{
  "train_examples": 78125,
  "widths": [128, 160, 192],
  "label_smoothing": 0.1,
  "muon_scale": "match_rms_adamw",
  "learning_rate": 0.005,
  "epochs": 33.9,
  "final_lr_fraction": 0.01,
  "weight_decay": 0.04
}
Rows from block 6 of a small sound classifier, named by matrix and row number. Rows with one number belong to one channel. Each number is 50 + 12 x the weight over its row's rms, rounded and kept within 0 to 99. All counts start at 0.
Before each channel's rows are labels from the 100 clips, of 14848, where the channel reaches its highest value: "responds to" is what is common among them. Only what is clearly more common there than usual is listed. The data: single English command words and digits, spoken by a formant synthesiser in many voices. In brackets: how many of the 100.
# convs0: first width-9 conv (model.blocks.6.convs.0.weight, 160x160x9, each kernel summed), inputs 0-159
# convs1: second width-9 conv (model.blocks.6.convs.1.weight, 160x160x9, transposed, each kernel summed), outputs 0-159

responds to: /ɔ/ (100); /f/ (100); word: off (60); word: forward (40)
convs0.97:54 42 42 52 61 38 46 36 38 47 52 36 50 65 42 55 50 29 50 38 40 54 34 48 64 51 48 33 41 37 40 72 40 44 46 41 47 73 47 79 47 43 44 35 34 61 56 48 28 41 57 71 37 49 48 97 36 48 54 50 32 43 32 28 49 62 66 51 66 40 44 39 45 47 62 38 49 55 29 51 55 51 53 36 52 45 37 79 50 46 72 58 45 93 88 51 54 45 44 47 55 43 50 53 41 70 55 39 46 53 37 45 57 54 40 54 47 55 59 38 48 39 49 63 54 61 52 60 59 43 77 53 43 56 58 38 29 42 56 50 43 43 41 52 70 50 47 48 62 48 48 58 53 51 36 66 52 30 57 53
convs1.97:36 38 53 39 38 42 54 39 51 48 62 51 61 43 25 43 57 26 45 37 50 59 43 33 43 35 27 47 50 64 37 45 58 56 34 42 43 47 49 65 42 49 41 38 49 45 38 44 57 79 46 42 49 30 45 78 47 47 42 41 48 56 39 48 57 62 37 31 28 54 55 48 36 57 59 40 46 52 50 54 53 47 53 41 92 55 53 99 31 54 37 54 39 57 52 43 33 52 49 76 38 34 49 46 45 53 60 54 55 43 46 36 55 35 41 48 43 55 51 60 42 64 35 37 45 43 38 54 70 55 55 42 37 34 53 31 45 55 43 42 39 54 46 45 45 63 44 39 45 27 43 47 51 57 38 48 54 27 32 27

responds to: /p/ (48); /ʌ/ (46); word: up (46); word: nine (25)
convs0.145:63 58 36 49 44 43 39 48 35 47 46 20 44 60 63 68 60 62 77 36 63 43 77 46 55 44 27 42 49 33 38 38 43 59 51 38 45 55 37 39 73 27 55 27 60 51 45 50 51 59 67 58 45 44 33 30 41 37 37 52 49 66 42 44 60 50 52 49 55 54 51 39 59 67 49 38 45 48 33 41 49 45 46 51 44 34 49 51 42 57 38 59 38 43 45 50 37 46 53 71 50 52 75 42 46 75 26 24 53 64 61 69 45 53 49 30 65 62 49 29 71 71 52 40 54 50 45 38 60 48 53 41 51 48 80 66 37 59 44 58 37 46 58 59 65 47 56 69 58 59 48 50 29 34 46 59 79 58 58 45
convs1.145:57 36 63 51 54 50 51 40 57 51 44 42 62 28 49 86 43 51 72 52 42 56 51 54 50 48 36 29 45 38 71 34 38 46 60 48 55 32 40 63 44 56 48 36 29 42 54 56 56 46 85 54 39 52 73 46 57 61 44 55 33 46 44 50 63 48 62 45 54 27 71 42 60 41 29 37 43 31 39 45 51 49 40 53 43 38 49 43 35 65 45 52 51 61 49 34 38 68 57 49 44 46 77 35 61 73 28 46 58 60 40 40 47 39 36 51 77 52 58 16 59 42 44 40 51 48 45 46 45 44 55 45 48 40 54 68 46 38 54 43 34 39 75 34 57 48 63 54 49 73 71 52 44 38 47 38 73 61 43 57

responds to: /oʊ/ (98); /n/ (98); word: no (98)
convs0.144:22 78 37 50 54 36 44 56 55 33 59 28 46 37 68 58 75 59 48 59 54 48 50 47 44 52 46 44 45 67 54 46 61 66 36 50 52 41 42 32 71 48 33 42 39 43 34 60 58 40 66 50 32 52 53 43 51 73 59 52 55 59 46 31 48 27 30 36 65 35 48 45 48 38 51 56 47 51 64 33 45 86 49 39 46 50 53 46 24 54 42 60 48 68 51 50 64 55 43 57 47 50 56 71 63 52 50 40 26 60 30 46 64 50 96 70 47 55 58 47 41 53 61 54 60 45 56 66 43 64 64 59 39 55 50 40 43 40 49 46 37 33 45 55 45 58 47 38 43 51 42 38 57 44 35 33 37 40 28 42
convs1.144:42 70 51 60 45 42 42 41 53 44 31 62 51 46 79 43 27 52 65 60 47 69 27 47 46 47 44 51 55 76 34 58 75 72 41 40 42 56 55 31 64 56 57 52 46 49 47 40 39 43 41 75 52 46 57 39 50 45 58 60 46 44 46 51 47 43 43 59 52 33 43 34 62 48 55 39 41 65 64 43 64 75 43 57 60 41 52 44 34 92 41 45 55 43 37 39 48 45 48 39 53 43 54 54 53 63 48 45 57 49 47 48 68 45 75 77 44 76 56 51 35 59 57 51 32 48 65 66 50 44 55 48 55 85 75 30 61 60 47 47 34 50 60 58 54 66 45 50 56 35 46 54 38 56 45 56 20 43 37 39

responds to: /j/ (100); /ɛ/ (100); /s/ (100); word: yes (100)
convs0.54:45 64 69 52 36 17 51 38 99 53 34 62 51 46 40 44 57 47 37 42 33 42 46 46 60 45 36 59 55 59 44 51 44 51 49 46 53 38 49 43 53 42 54 43 53 41 60 61 30 49 52 68 54 53 47 42 47 47 43 45 62 55 46 25 46 38 92 42 41 49 54 50 35 51 40 58 51 53 51 64 49 44 62 30 44 47 29 53 61 51 54 42 40 57 63 47 62 35 51 33 54 48 48 51 51 38 50 59 32 26 35 41 50 56 53 63 40 53 52 57 45 51 68 50 67 63 51 48 55 56 45 47 51 48 42 35 54 50 61 62 56 50 49 57 54 92 57 54 69 44 52 54 62 52 42 57 30 28 69 62
convs1.54:53 46 54 31 72 31 62 50 90 72 54 56 52 80 44 60 74 47 56 47 36 40 41 30 57 32 41 60 60 58 55 58 37 70 57 51 46 36 25 52 37 50 46 62 69 26 60 49 71 52 49 43 83 48 50 39 35 59 44 48 57 40 49 59 50 44 20 45 40 46 54 38 46 41 81 46 69 42 54 45 61 43 34 63 53 30 59 51 54 35 36 46 30 62 64 53 39 41 61 61 45 48 51 61 52 31 51 30 55 65 47 46 55 38 42 52 45 43 41 48 50 54 67 50 44 48 45 47 62 37 54 57 45 45 43 40 33 40 36 65 44 65 43 63 57 45 34 48 44 58 46 42 72 56 51 56 36 29 56 60

responds to: /p/ (100); /z/ (89); /ɔ/ (89); word: pause (89)
convs0.43:54 58 57 37 54 71 44 54 54 36 49 32 56 49 43 40 35 34 66 50 62 62 47 54 41 54 40 55 57 51 80 37 43 40 47 26 48 32 55 46 47 46 64 37 48 50 39 93 61 51 41 73 49 46 50 67 75 58 38 43 32 31 59 48 47 48 46 55 26 38 50 45 57 40 31 51 52 68 63 33 27 60 48 73 62 37 42 41 40 40 54 38 51 46 33 66 53 48 57 38 42 55 52 53 46 55 39 42 34 55 81 33 50 51 39 40 41 33 68 44 52 62 33 44 50 39 58 45 85 33 42 48 50 37 48 61 31 45 41 69 40 40 54 59 24 48 64 58 47 55 37 55 46 40 49 42 47 35 51 46
convs1.43:50 35 41 59 68 99 51 42 52 61 55 47 32 40 49 50 50 67 50 54 49 47 57 40 38 59 33 44 67 40 31 66 41 40 52 48 41 45 46 46 43 58 51 32 51 34 56 74 47 30 34 54 48 42 50 73 75 65 46 51 51 56 54 40 49 56 53 31 62 31 57 47 61 51 44 67 57 49 53 49 45 37 50 90 53 41 52 36 47 45 39 55 56 51 45 30 60 59 42 35 26 45 61 85 48 42 49 47 44 58 52 51 47 56 44 37 49 47 44 51 70 49 60 59 58 51 55 51 53 61 62 43 45 27 52 54 38 43 52 30 47 46 40 46 28 47 61 42 43 51 47 50 34 50 55 55 49 69 55 50

responds to: /oʊ/ (74); /ɹ/ (67); /z/ (65); /ɪ/ (60)
convs0.132:41 35 47 58 54 58 57 44 39 35 39 29 48 59 34 37 40 68 49 34 52 52 51 49 49 60 51 51 46 66 47 56 23 57 55 43 38 40 43 24 51 65 51 43 79 47 63 31 47 71 61 51 52 40 83 55 28 51 24 41 48 55 44 31 63 51 43 51 49 44 47 33 77 45 23 51 41 54 51 36 46 57 44 40 37 50 43 32 75 73 52 55 39 68 42 38 35 37 48 60 50 38 49 43 45 49 44 40 51 57 61 37 45 33 38 57 51 51 50 51 59 68 52 46 34 41 52 43 75 40 45 44 41 41 42 31 41 30 62 38 46 51 35 58 57 56 31 45 79 43 50 52 65 43 55 63 32 82 50 45
convs1.132:60 33 47 44 55 40 33 49 45 60 38 62 42 35 54 55 42 98 62 47 43 44 43 45 63 59 45 55 55 62 52 41 67 70 54 40 41 60 48 37 55 45 42 37 74 28 64 48 68 63 56 51 57 53 87 46 42 47 41 42 42 69 39 61 56 66 65 52 49 50 29 33 63 60 42 56 37 72 54 58 44 35 80 39 56 42 52 57 52 40 43 63 61 36 43 39 50 30 47 52 43 54 67 58 28 53 47 51 43 53 43 61 60 57 22 40 39 54 53 43 39 79 35 48 62 30 68 39 58 44 51 42 64 52 45 30 35 34 63 71 46 36 50 47 54 53 41 49 55 58 47 64 67 58 39 52 51 59 43 47

responds to: /oʊ/ (84); /ɝ/ (81); /l/ (81); word: lower (81)
convs0.76:45 34 41 37 59 41 42 49 15 49 61 51 31 47 51 53 41 46 62 44 56 42 50 52 46 49 64 43 44 42 40 49 56 40 45 68 41 41 71 66 59 46 46 38 39 49 53 38 40 50 55 44 53 53 57 18 45 36 56 46 46 42 51 57 48 73 55 32 67 81 74 51 44 77 51 31 42 56 50 43 37 73 57 41 45 69 82 50 30 68 49 37 29 62 48 57 55 57 61 24 38 49 28 41 78 45 35 55 30 38 49 41 52 30 43 58 44 52 50 48 69 44 56 58 55 49 50 49 37 77 55 58 60 62 59 33 53 59 51 39 52 52 56 72 40 36 48 52 53 53 48 40 57 29 77 42 48 53 56 59
convs1.76:41 32 47 40 40 60 52 53 40 43 54 64 63 44 61 47 47 95 49 56 55 48 67 47 43 51 39 51 46 35 54 61 68 43 57 50 57 52 70 58 43 62 24 36 58 46 53 55 75 42 73 50 42 53 45 34 58 35 57 32 22 54 58 61 45 43 50 51 46 50 58 47 45 39 32 50 67 46 50 47 44 63 40 57 37 33 26 21 53 61 59 60 32 47 52 35 53 52 51 50 50 39 39 59 84 38 59 74 48 56 29 57 29 47 28 38 79 36 50 41 52 39 42 57 32 47 42 40 48 40 58 44 50 58 63 45 58 39 54 49 45 30 47 56 56 42 54 55 44 75 42 47 26 40 49 49 42 40 35 75

responds to: /j/ (43); word: yes (43); /b/ (37); word: back (37)
convs0.110:52 41 52 44 54 60 53 43 82 50 38 83 51 44 43 44 67 46 31 44 34 36 49 42 74 43 74 32 37 45 43 47 63 59 78 64 45 54 37 47 47 41 40 62 50 60 45 56 39 41 60 42 44 43 27 42 36 52 45 55 50 28 64 38 56 32 39 67 44 36 45 61 70 67 65 54 53 58 53 64 36 35 54 41 42 52 36 53 57 31 38 59 90 47 57 41 49 45 48 48 48 54 39 36 54 63 37 50 37 41 51 53 49 40 37 54 50 24 50 28 27 34 46 46 49 56 65 48 55 30 36 50 47 52 72 54 72 41 45 80 47 44 46 62 30 48 55 46 49 63 56 64 63 48 48 44 63 39 58 55
convs1.110:51 40 57 45 44 38 45 42 85 39 32 67 48 51 60 55 57 62 43 41 47 62 43 51 46 53 77 59 53 57 47 32 60 55 55 54 53 45 36 52 50 55 44 46 56 45 71 48 42 64 62 80 63 41 66 50 50 61 30 44 50 62 81 42 53 49 61 54 53 55 38 35 50 50 34 43 47 78 62 39 57 35 65 34 60 47 48 37 58 34 41 87 50 55 50 50 47 48 47 51 44 43 58 55 56 45 67 46 35 43 31 41 51 43 45 59 42 46 57 00 49 62 59 49 48 45 59 35 44 48 54 44 66 41 58 68 58 29 76 40 36 35 58 54 53 58 61 34 53 43 41 58 53 49 41 51 56 56 36 37

responds to: /oʊ/ (86); /ɝ/ (70); /l/ (65); word: lower (65)
convs0.83:37 33 42 52 79 27 35 43 45 52 68 43 39 65 45 44 42 67 49 31 43 54 75 53 59 47 48 43 28 41 54 64 54 47 44 69 50 62 52 21 54 36 46 43 55 62 41 48 52 45 40 52 51 55 87 43 53 43 45 52 38 51 55 31 60 49 50 57 55 45 48 64 60 33 50 27 40 38 44 39 42 45 67 41 45 49 58 43 28 76 60 50 49 83 51 38 43 56 48 67 60 49 34 40 78 27 53 67 33 39 36 53 23 57 29 43 50 53 43 41 50 64 55 56 33 60 59 58 46 64 57 53 38 46 56 61 53 33 40 30 54 41 45 51 70 42 23 47 52 43 59 41 48 45 58 47 57 39 68 46
convs1.83:40 36 58 52 32 47 42 35 63 70 34 60 51 48 45 51 42 99 69 52 47 58 84 44 40 41 56 61 64 48 52 57 38 33 50 57 53 56 48 21 56 57 44 40 47 39 38 57 57 55 51 45 51 59 64 63 49 53 31 47 46 51 48 55 48 59 45 48 51 53 46 60 56 48 59 55 49 72 41 49 49 52 35 39 52 55 45 78 38 40 35 53 42 67 57 42 50 40 44 47 38 38 45 73 99 48 50 64 49 44 50 41 49 41 43 36 46 46 40 39 66 72 69 49 54 72 65 49 48 58 44 48 37 36 59 66 39 34 51 47 57 42 45 46 49 54 55 47 52 35 52 49 57 58 42 46 62 45 68 77

responds to: /ʊ/ (75); /ʃ/ (75); /p/ (75); word: push (75)
convs0.138:51 39 61 66 46 53 35 50 48 49 33 51 28 56 48 45 63 52 33 40 33 49 51 53 53 69 62 50 72 45 61 50 39 51 36 43 56 43 82 71 47 49 67 49 51 37 44 51 57 34 52 60 23 41 60 53 36 54 36 47 63 46 53 40 45 67 48 43 43 42 23 50 46 57 33 63 40 55 44 34 23 44 53 54 39 53 33 63 52 52 41 46 60 45 46 67 48 58 55 28 34 39 66 44 60 46 39 37 41 50 48 59 77 37 39 44 57 39 55 52 63 62 47 39 54 40 48 47 62 17 54 52 24 36 67 41 73 43 40 72 45 55 42 32 45 31 72 57 63 37 53 53 54 84 43 37 64 48 36 51
convs1.138:46 48 25 51 62 53 23 49 54 43 64 40 57 47 41 60 37 42 25 37 31 48 51 48 39 45 83 51 52 57 54 35 49 41 42 55 34 41 86 66 41 43 45 38 52 55 36 63 55 56 46 60 50 45 45 39 29 53 35 57 52 54 73 44 51 83 52 48 41 41 52 49 61 42 50 76 49 56 38 64 22 41 51 54 53 60 42 46 54 47 41 31 55 35 43 84 41 50 57 42 34 48 62 37 47 60 31 44 64 61 30 60 27 45 29 39 31 41 49 34 50 60 43 44 45 48 35 34 59 40 37 43 47 45 43 42 47 37 40 45 42 35 34 55 43 39 76 48 44 40 54 54 58 23 43 52 58 52 46 39